{
  "arch": "convnext",
  "model": "sound classifier",
  "train_examples": 39062,
  "input": "log_mel",
  "num_classes": 3,
  "activation": "gelu",
  "mlp_ratio": 2,
  "subsampling": 2,
  "loss": "cross_entropy",
  "lr": 0.0011,
  "epochs": 149.4,
  "lr_schedule": "step",
  "warmup_steps": 4560
}
Rows from block 3, named by matrix and row number. Rows with one number belong to one neuron. Each number is 200 + 30 x the weight over its row's rms, rounded and kept within 0 to 999. All counts start at 0. After the name is the row's rms in percent of the matrix's.
# fc1: MLP up (model.blocks.3.mlp.fc1.weight, 768x384), inputs 0-127
# fc2: MLP down (model.blocks.3.mlp.fc2.weight, 384x768, transposed), outputs 0-127
fc1.737,105,144,176,218,193,181,229,174,228,204,248,169,233,194,226,197,190,177,230,180,183,252,197,187,223,192,257,241,179,170,226,170,209,194,171,161,194,196,218,179,222,234,215,201,193,174,196,215,215,168,218,209,226,166,194,226,189,195,197,168,170,136,225,230,230,183,223,172,242,186,186,163,181,150,138,125,185,204,243,169,255,227,254,193,278,281,198,168,188,187,165,186,235,119,220,210,179,226,247,205,198,186,202,210,225,198,244,178,223,159,192,199,209,229,173,173,217,247,189,156,206,173,162,226,201,165,177,198,207
fc2.737,107,204,239,210,231,140,235,175,140,229,172,242,211,260,175,207,162,162,206,182,193,213,229,223,187,230,192,193,239,196,178,183,198,216,206,193,193,185,248,185,164,234,179,220,227,146,260,199,259,240,214,219,237,179,207,168,200,236,240,231,188,159,253,200,230,229,162,217,195,199,231,230,221,211,163,200,204,178,192,218,230,238,180,139,266,163,206,241,195,181,227,196,227,231,226,272,206,256,159,267,207,247,191,167,218,206,205,231,165,183,236,187,231,216,161,175,215,247,211,181,182,208,219,219,255,168,193,221,223
fc1.738,098,196,187,198,234,193,199,262,235,158,144,163,257,206,207,164,205,201,217,182,197,212,175,155,239,167,207,176,145,206,160,188,222,256,193,200,247,181,195,241,267,239,246,219,219,193,246,175,210,220,147,177,162,222,181,219,195,187,177,128,227,225,202,173,122,174,141,206,269,225,178,170,168,213,231,216,217,188,292,206,186,210,163,174,206,209,219,177,230,179,182,207,120,198,198,195,179,208,225,197,182,196,206,214,208,179,165,198,189,219,186,225,204,190,190,185,227,146,202,117,184,204,212,187,148,205,189,157,253
fc2.738,093,187,221,186,216,196,223,192,242,167,246,222,210,280,183,161,202,169,190,228,194,168,229,226,226,154,201,207,244,163,241,176,195,219,128,211,228,198,187,185,212,222,185,245,185,221,196,198,140,197,192,213,227,151,200,160,175,198,211,190,217,213,225,239,186,232,246,207,263,207,133,159,186,179,193,216,175,233,186,181,190,205,193,153,152,269,203,245,197,176,181,181,211,207,222,159,181,251,222,216,210,176,199,255,199,167,214,195,158,209,180,239,195,188,123,229,215,156,174,165,225,155,220,180,218,220,201,261,223
fc1.739,101,261,171,199,225,160,176,189,153,177,222,256,220,228,212,223,201,192,224,217,173,183,287,178,254,185,195,249,122,189,184,215,198,242,170,152,171,215,227,180,190,195,204,226,189,213,179,215,191,201,239,236,157,217,223,215,252,221,204,172,201,209,198,193,207,205,221,180,222,239,183,224,135,204,169,125,152,207,191,234,222,188,204,234,218,235,174,194,178,175,196,176,184,240,197,164,214,275,214,234,215,211,94,176,248,250,243,204,146,236,213,187,222,175,176,194,230,198,190,235,216,192,166,163,207,224,182,203,219
fc2.739,103,212,168,226,219,231,176,161,146,179,193,248,231,193,220,215,249,246,218,170,151,217,224,138,226,210,196,166,172,175,169,186,227,211,169,239,172,198,203,186,142,220,183,230,159,211,190,222,210,217,227,267,180,193,202,180,135,219,193,153,233,225,171,145,226,217,205,168,210,140,229,209,187,231,261,238,168,191,270,184,181,180,203,173,186,149,228,215,193,202,251,211,236,174,222,193,199,228,216,166,167,198,189,218,250,163,226,243,232,183,208,191,177,187,200,174,195,171,187,234,181,218,150,216,246,182,176,168,193
fc1.740,094,171,201,220,222,177,216,175,172,169,189,231,198,261,169,163,239,214,176,214,182,201,195,180,200,173,246,192,195,171,209,234,180,189,194,235,208,279,184,177,197,145,227,223,183,152,219,216,231,229,147,216,194,167,222,204,202,217,157,190,159,168,178,231,206,220,179,178,220,230,185,167,212,170,188,222,167,230,280,171,188,212,227,167,205,231,228,197,208,168,143,256,178,217,232,206,259,214,236,185,179,223,207,173,234,200,211,253,247,205,228,225,183,212,218,210,201,234,274,201,150,239,171,164,163,230,159,236,243
fc2.740,083,176,196,174,166,205,227,220,205,230,213,206,166,245,220,214,171,235,152,222,196,179,212,203,171,191,253,213,185,181,183,180,187,188,166,289,149,195,169,198,179,220,250,261,184,280,218,211,188,222,227,207,205,265,190,244,177,195,225,175,214,228,218,219,185,238,169,187,181,213,195,243,222,194,177,207,225,191,231,170,250,205,196,164,214,159,255,249,233,159,226,208,185,219,196,142,203,224,213,229,178,254,192,230,249,203,200,220,209,186,194,168,226,162,217,199,174,233,187,175,218,208,165,209,207,194,147,210,231
fc1.741,103,176,217,255,205,224,183,197,192,222,176,213,175,187,151,196,229,202,207,162,201,148,268,251,162,191,201,233,172,197,197,214,204,188,206,165,176,233,166,148,205,205,187,263,168,195,218,163,196,237,170,243,205,178,276,251,183,234,199,192,170,189,261,177,181,200,240,139,241,215,220,158,233,184,191,179,132,234,266,169,254,199,203,195,227,204,168,195,200,125,132,190,165,192,220,210,250,183,192,230,194,199,201,189,198,243,192,266,213,151,189,239,184,207,213,194,191,217,259,154,179,190,187,155,191,199,200,225,162
fc2.741,109,235,153,210,209,225,157,203,257,180,201,192,190,184,200,175,238,230,166,183,182,231,204,221,216,192,149,180,195,178,214,192,206,249,163,213,211,240,188,264,184,148,190,177,213,214,174,197,174,191,207,175,200,170,230,140,166,177,157,182,197,193,121,196,186,163,255,162,199,177,167,181,163,180,207,197,195,208,256,214,186,143,248,256,133,211,188,211,173,234,228,198,207,170,180,220,198,159,178,172,198,172,177,241,242,146,227,187,231,225,201,167,170,256,195,193,249,197,184,223,244,219,198,191,192,223,222,166,161
fc1.742,103,190,206,162,166,173,193,196,244,238,217,212,187,204,181,209,181,230,230,256,221,206,225,167,239,164,172,201,201,199,163,207,196,254,202,247,219,159,112,181,153,175,233,188,244,220,201,230,134,207,246,208,203,169,201,216,179,227,156,213,208,196,164,245,194,120,204,211,264,168,205,173,250,225,211,216,198,169,185,158,185,124,173,148,210,246,214,234,232,221,202,183,175,206,152,185,218,230,182,204,218,184,214,181,177,167,245,205,170,228,208,200,229,211,213,232,192,271,203,227,171,201,197,193,188,178,168,218,188
fc2.742,107,225,204,155,197,190,219,173,115,180,199,231,168,177,213,216,208,251,211,214,195,186,180,223,247,121,133,128,203,120,195,188,193,220,188,191,173,241,206,255,190,174,186,216,152,178,168,148,191,182,183,186,174,174,221,176,189,191,184,166,164,190,176,175,216,234,168,174,235,165,173,189,179,163,215,206,159,182,184,234,175,194,245,233,133,230,148,216,227,196,221,175,214,182,166,182,153,214,228,183,234,234,175,193,206,145,180,194,198,220,170,204,184,254,189,168,225,192,232,233,178,209,184,197,172,244,205,166,149
fc1.743,106,211,166,204,237,255,227,272,215,154,194,251,222,217,192,195,243,168,160,203,166,210,208,165,167,246,243,184,220,184,238,200,212,211,220,166,238,205,171,140,232,157,180,220,174,197,193,213,182,218,230,200,188,191,193,192,210,187,213,228,224,185,208,258,204,157,213,88,175,231,185,166,216,210,172,166,184,195,201,199,192,166,194,210,222,220,194,188,215,213,173,191,191,178,225,236,193,225,180,180,181,235,208,154,191,160,226,223,151,259,201,205,195,203,137,216,207,260,170,188,199,195,180,119,217,171,211,232,189
fc2.743,106,169,159,239,185,215,221,163,183,285,253,198,200,216,186,168,285,174,243,179,228,187,189,166,185,179,233,201,169,232,208,209,163,209,236,193,137,178,209,172,188,229,240,205,221,143,176,215,196,146,216,228,240,232,182,162,189,159,204,168,175,221,210,204,212,217,168,213,219,196,201,189,208,192,201,176,190,171,167,199,213,193,161,175,185,158,201,202,184,155,246,186,200,166,220,148,191,229,179,255,217,252,215,265,215,247,184,205,184,213,186,239,191,214,179,181,184,240,188,160,232,162,186,215,228,182,195,176,189
fc1.745,099,221,215,224,223,204,115,197,167,172,202,243,224,219,202,194,152,211,223,172,177,236,192,229,231,210,206,210,217,183,226,267,188,215,176,221,234,210,232,144,212,207,188,243,227,198,184,261,217,250,174,169,189,187,227,251,170,224,230,196,193,223,183,202,156,214,184,213,158,163,224,215,239,207,193,228,243,197,209,152,235,181,166,166,205,155,203,184,205,174,205,201,146,222,175,243,216,172,236,194,145,207,183,213,186,222,265,179,144,217,225,157,174,184,215,230,168,214,185,190,204,205,230,157,152,186,182,230,210
fc2.745,084,224,225,213,265,192,238,209,204,226,230,230,193,189,171,199,217,205,170,199,171,177,228,189,172,160,229,215,196,193,221,210,202,191,215,220,164,172,266,186,202,212,187,190,236,150,169,234,200,243,247,134,253,205,171,164,226,182,162,176,255,189,218,192,148,185,170,197,212,199,180,243,216,217,204,183,150,175,197,228,202,141,221,209,233,163,201,197,243,203,249,197,169,203,192,224,233,211,217,176,140,230,172,262,171,206,252,212,208,209,224,201,234,176,175,225,192,204,217,136,202,173,231,280,207,233,160,210,170
fc1.747,104,187,189,232,187,189,209,198,227,235,187,204,176,210,170,133,197,207,220,220,209,186,206,201,159,250,208,208,165,184,167,186,192,146,153,175,150,175,188,180,247,219,214,211,197,243,209,204,200,222,189,203,192,201,213,180,200,192,168,181,204,144,208,168,214,183,206,169,253,178,174,223,157,199,209,138,210,218,271,226,255,223,225,175,272,207,179,167,191,168,199,194,196,162,188,228,168,234,214,198,190,183,202,150,242,180,243,179,185,216,211,213,215,210,189,177,188,187,219,201,192,206,147,198,213,225,199,174,230
fc2.747,099,173,260,237,282,144,219,171,221,229,200,200,171,213,205,198,190,196,166,171,220,169,260,182,217,191,183,237,212,203,236,194,191,166,217,164,182,172,149,219,231,204,161,185,253,209,206,174,218,187,205,154,210,219,174,206,157,213,190,209,241,187,247,227,191,243,172,214,229,220,185,186,194,182,237,213,216,211,194,190,232,245,188,177,202,218,255,223,214,169,267,226,202,187,186,194,220,213,207,196,187,242,220,209,193,191,216,230,187,210,195,234,206,219,172,210,188,162,180,178,192,184,184,266,247,186,196,194,195
fc1.748,096,219,176,202,202,191,179,203,171,179,196,220,185,205,213,216,197,194,154,126,192,165,210,194,245,244,204,215,167,163,242,224,177,198,201,244,225,225,155,178,232,148,244,226,218,188,209,243,210,230,177,182,145,175,230,181,172,220,164,152,221,186,191,182,223,186,228,188,220,208,162,212,216,201,155,166,159,221,211,189,201,184,211,175,272,198,195,211,228,198,156,206,129,182,221,182,254,236,200,236,145,227,173,149,216,216,171,186,240,197,237,178,176,189,151,205,218,227,232,173,147,170,230,166,237,198,191,195,269
fc2.748,077,211,195,217,179,179,194,154,202,172,161,243,196,163,202,236,172,196,168,138,221,184,224,175,217,208,178,205,239,208,209,229,177,206,258,163,190,172,95,232,153,204,257,185,164,159,169,175,187,190,136,251,231,170,185,212,136,221,228,207,206,246,177,175,189,221,167,169,247,277,156,212,172,153,273,200,217,199,205,181,230,227,198,197,210,181,180,212,183,205,187,216,273,180,196,210,182,224,215,231,122,165,199,245,193,208,187,192,206,145,221,174,201,235,157,200,225,182,181,234,209,180,145,180,211,162,170,243,233
fc1.749,099,130,273,175,262,188,222,178,237,218,251,191,246,177,176,204,177,196,186,233,226,204,185,183,243,180,188,182,171,186,208,175,201,186,214,215,195,228,207,175,203,188,190,161,145,270,214,183,239,221,156,170,217,192,156,219,197,222,230,197,188,201,189,209,188,174,172,188,212,237,210,159,259,141,234,179,208,180,228,265,203,133,228,201,233,253,229,198,193,160,217,232,200,171,205,208,255,194,210,254,215,198,252,222,218,201,176,254,188,207,219,210,210,243,162,151,227,162,224,141,147,188,180,220,184,173,171,185,239
fc2.749,097,166,209,200,209,195,240,198,213,236,200,199,230,244,188,213,252,205,205,176,159,199,244,143,215,195,230,223,186,198,190,134,186,171,194,164,152,171,206,164,130,221,223,197,210,180,216,193,169,181,180,221,191,245,180,208,186,186,197,151,181,205,180,178,188,260,210,169,212,197,234,195,166,197,190,242,147,203,166,208,229,219,176,212,234,183,233,177,209,201,176,182,171,197,233,202,260,213,245,228,170,242,144,211,185,194,194,250,180,159,195,243,209,203,170,106,187,234,237,226,212,235,143,202,225,202,183,229,208
fc1.750,109,189,200,166,245,128,232,204,168,216,251,269,239,179,204,222,241,208,152,200,238,196,237,206,198,212,266,209,211,190,238,243,169,176,189,154,174,228,213,205,192,172,273,207,182,187,197,250,246,209,221,220,167,233,198,205,249,236,163,213,193,202,228,179,202,175,204,169,190,262,198,206,155,200,241,172,187,186,211,225,194,246,206,184,199,254,242,184,213,201,188,227,216,253,224,150,195,210,193,177,201,183,128,190,194,190,181,229,133,222,220,203,209,155,211,238,186,203,240,218,195,188,187,162,211,215,203,187,198
fc2.750,106,207,226,210,219,161,226,170,192,215,269,209,207,186,209,177,232,181,212,243,173,250,211,173,180,219,152,238,225,170,192,211,198,227,174,183,169,262,202,231,256,182,238,159,198,214,229,194,203,220,172,251,196,175,194,178,218,174,168,219,228,205,209,184,237,242,222,193,205,169,166,181,186,226,212,198,162,230,178,198,196,181,196,193,288,192,209,176,253,205,236,167,152,238,185,172,221,218,203,234,172,200,209,195,207,234,225,204,174,167,215,193,185,170,199,179,191,172,141,247,152,220,163,161,166,152,176,152,190
fc1.751,107,193,156,167,207,257,213,161,197,229,176,125,148,192,151,175,217,260,215,172,167,202,173,208,196,273,150,212,238,200,200,258,173,204,184,228,243,194,188,212,262,204,194,206,181,170,183,194,230,201,240,238,243,160,195,168,170,225,164,217,148,119,188,212,225,189,203,136,162,190,180,174,209,201,215,202,187,229,206,180,170,147,250,223,228,193,166,191,174,223,169,178,188,203,238,205,209,205,181,201,230,206,215,210,172,195,234,204,195,133,192,224,185,155,233,207,205,160,189,235,217,250,250,217,211,162,223,187,186
fc2.751,099,157,169,245,214,182,212,141,157,222,136,236,225,222,219,257,191,164,182,184,214,152,225,214,140,153,247,180,239,183,179,144,180,191,196,241,212,161,178,170,151,240,213,216,205,242,205,273,238,154,223,241,270,173,198,245,155,245,194,174,153,212,205,207,210,171,184,221,196,233,226,190,169,192,202,242,229,201,214,197,178,188,116,197,194,164,233,243,204,145,271,170,237,230,210,191,190,224,216,204,219,185,222,239,228,227,150,231,178,214,196,221,225,179,185,129,227,196,218,202,195,192,193,210,253,210,211,271,175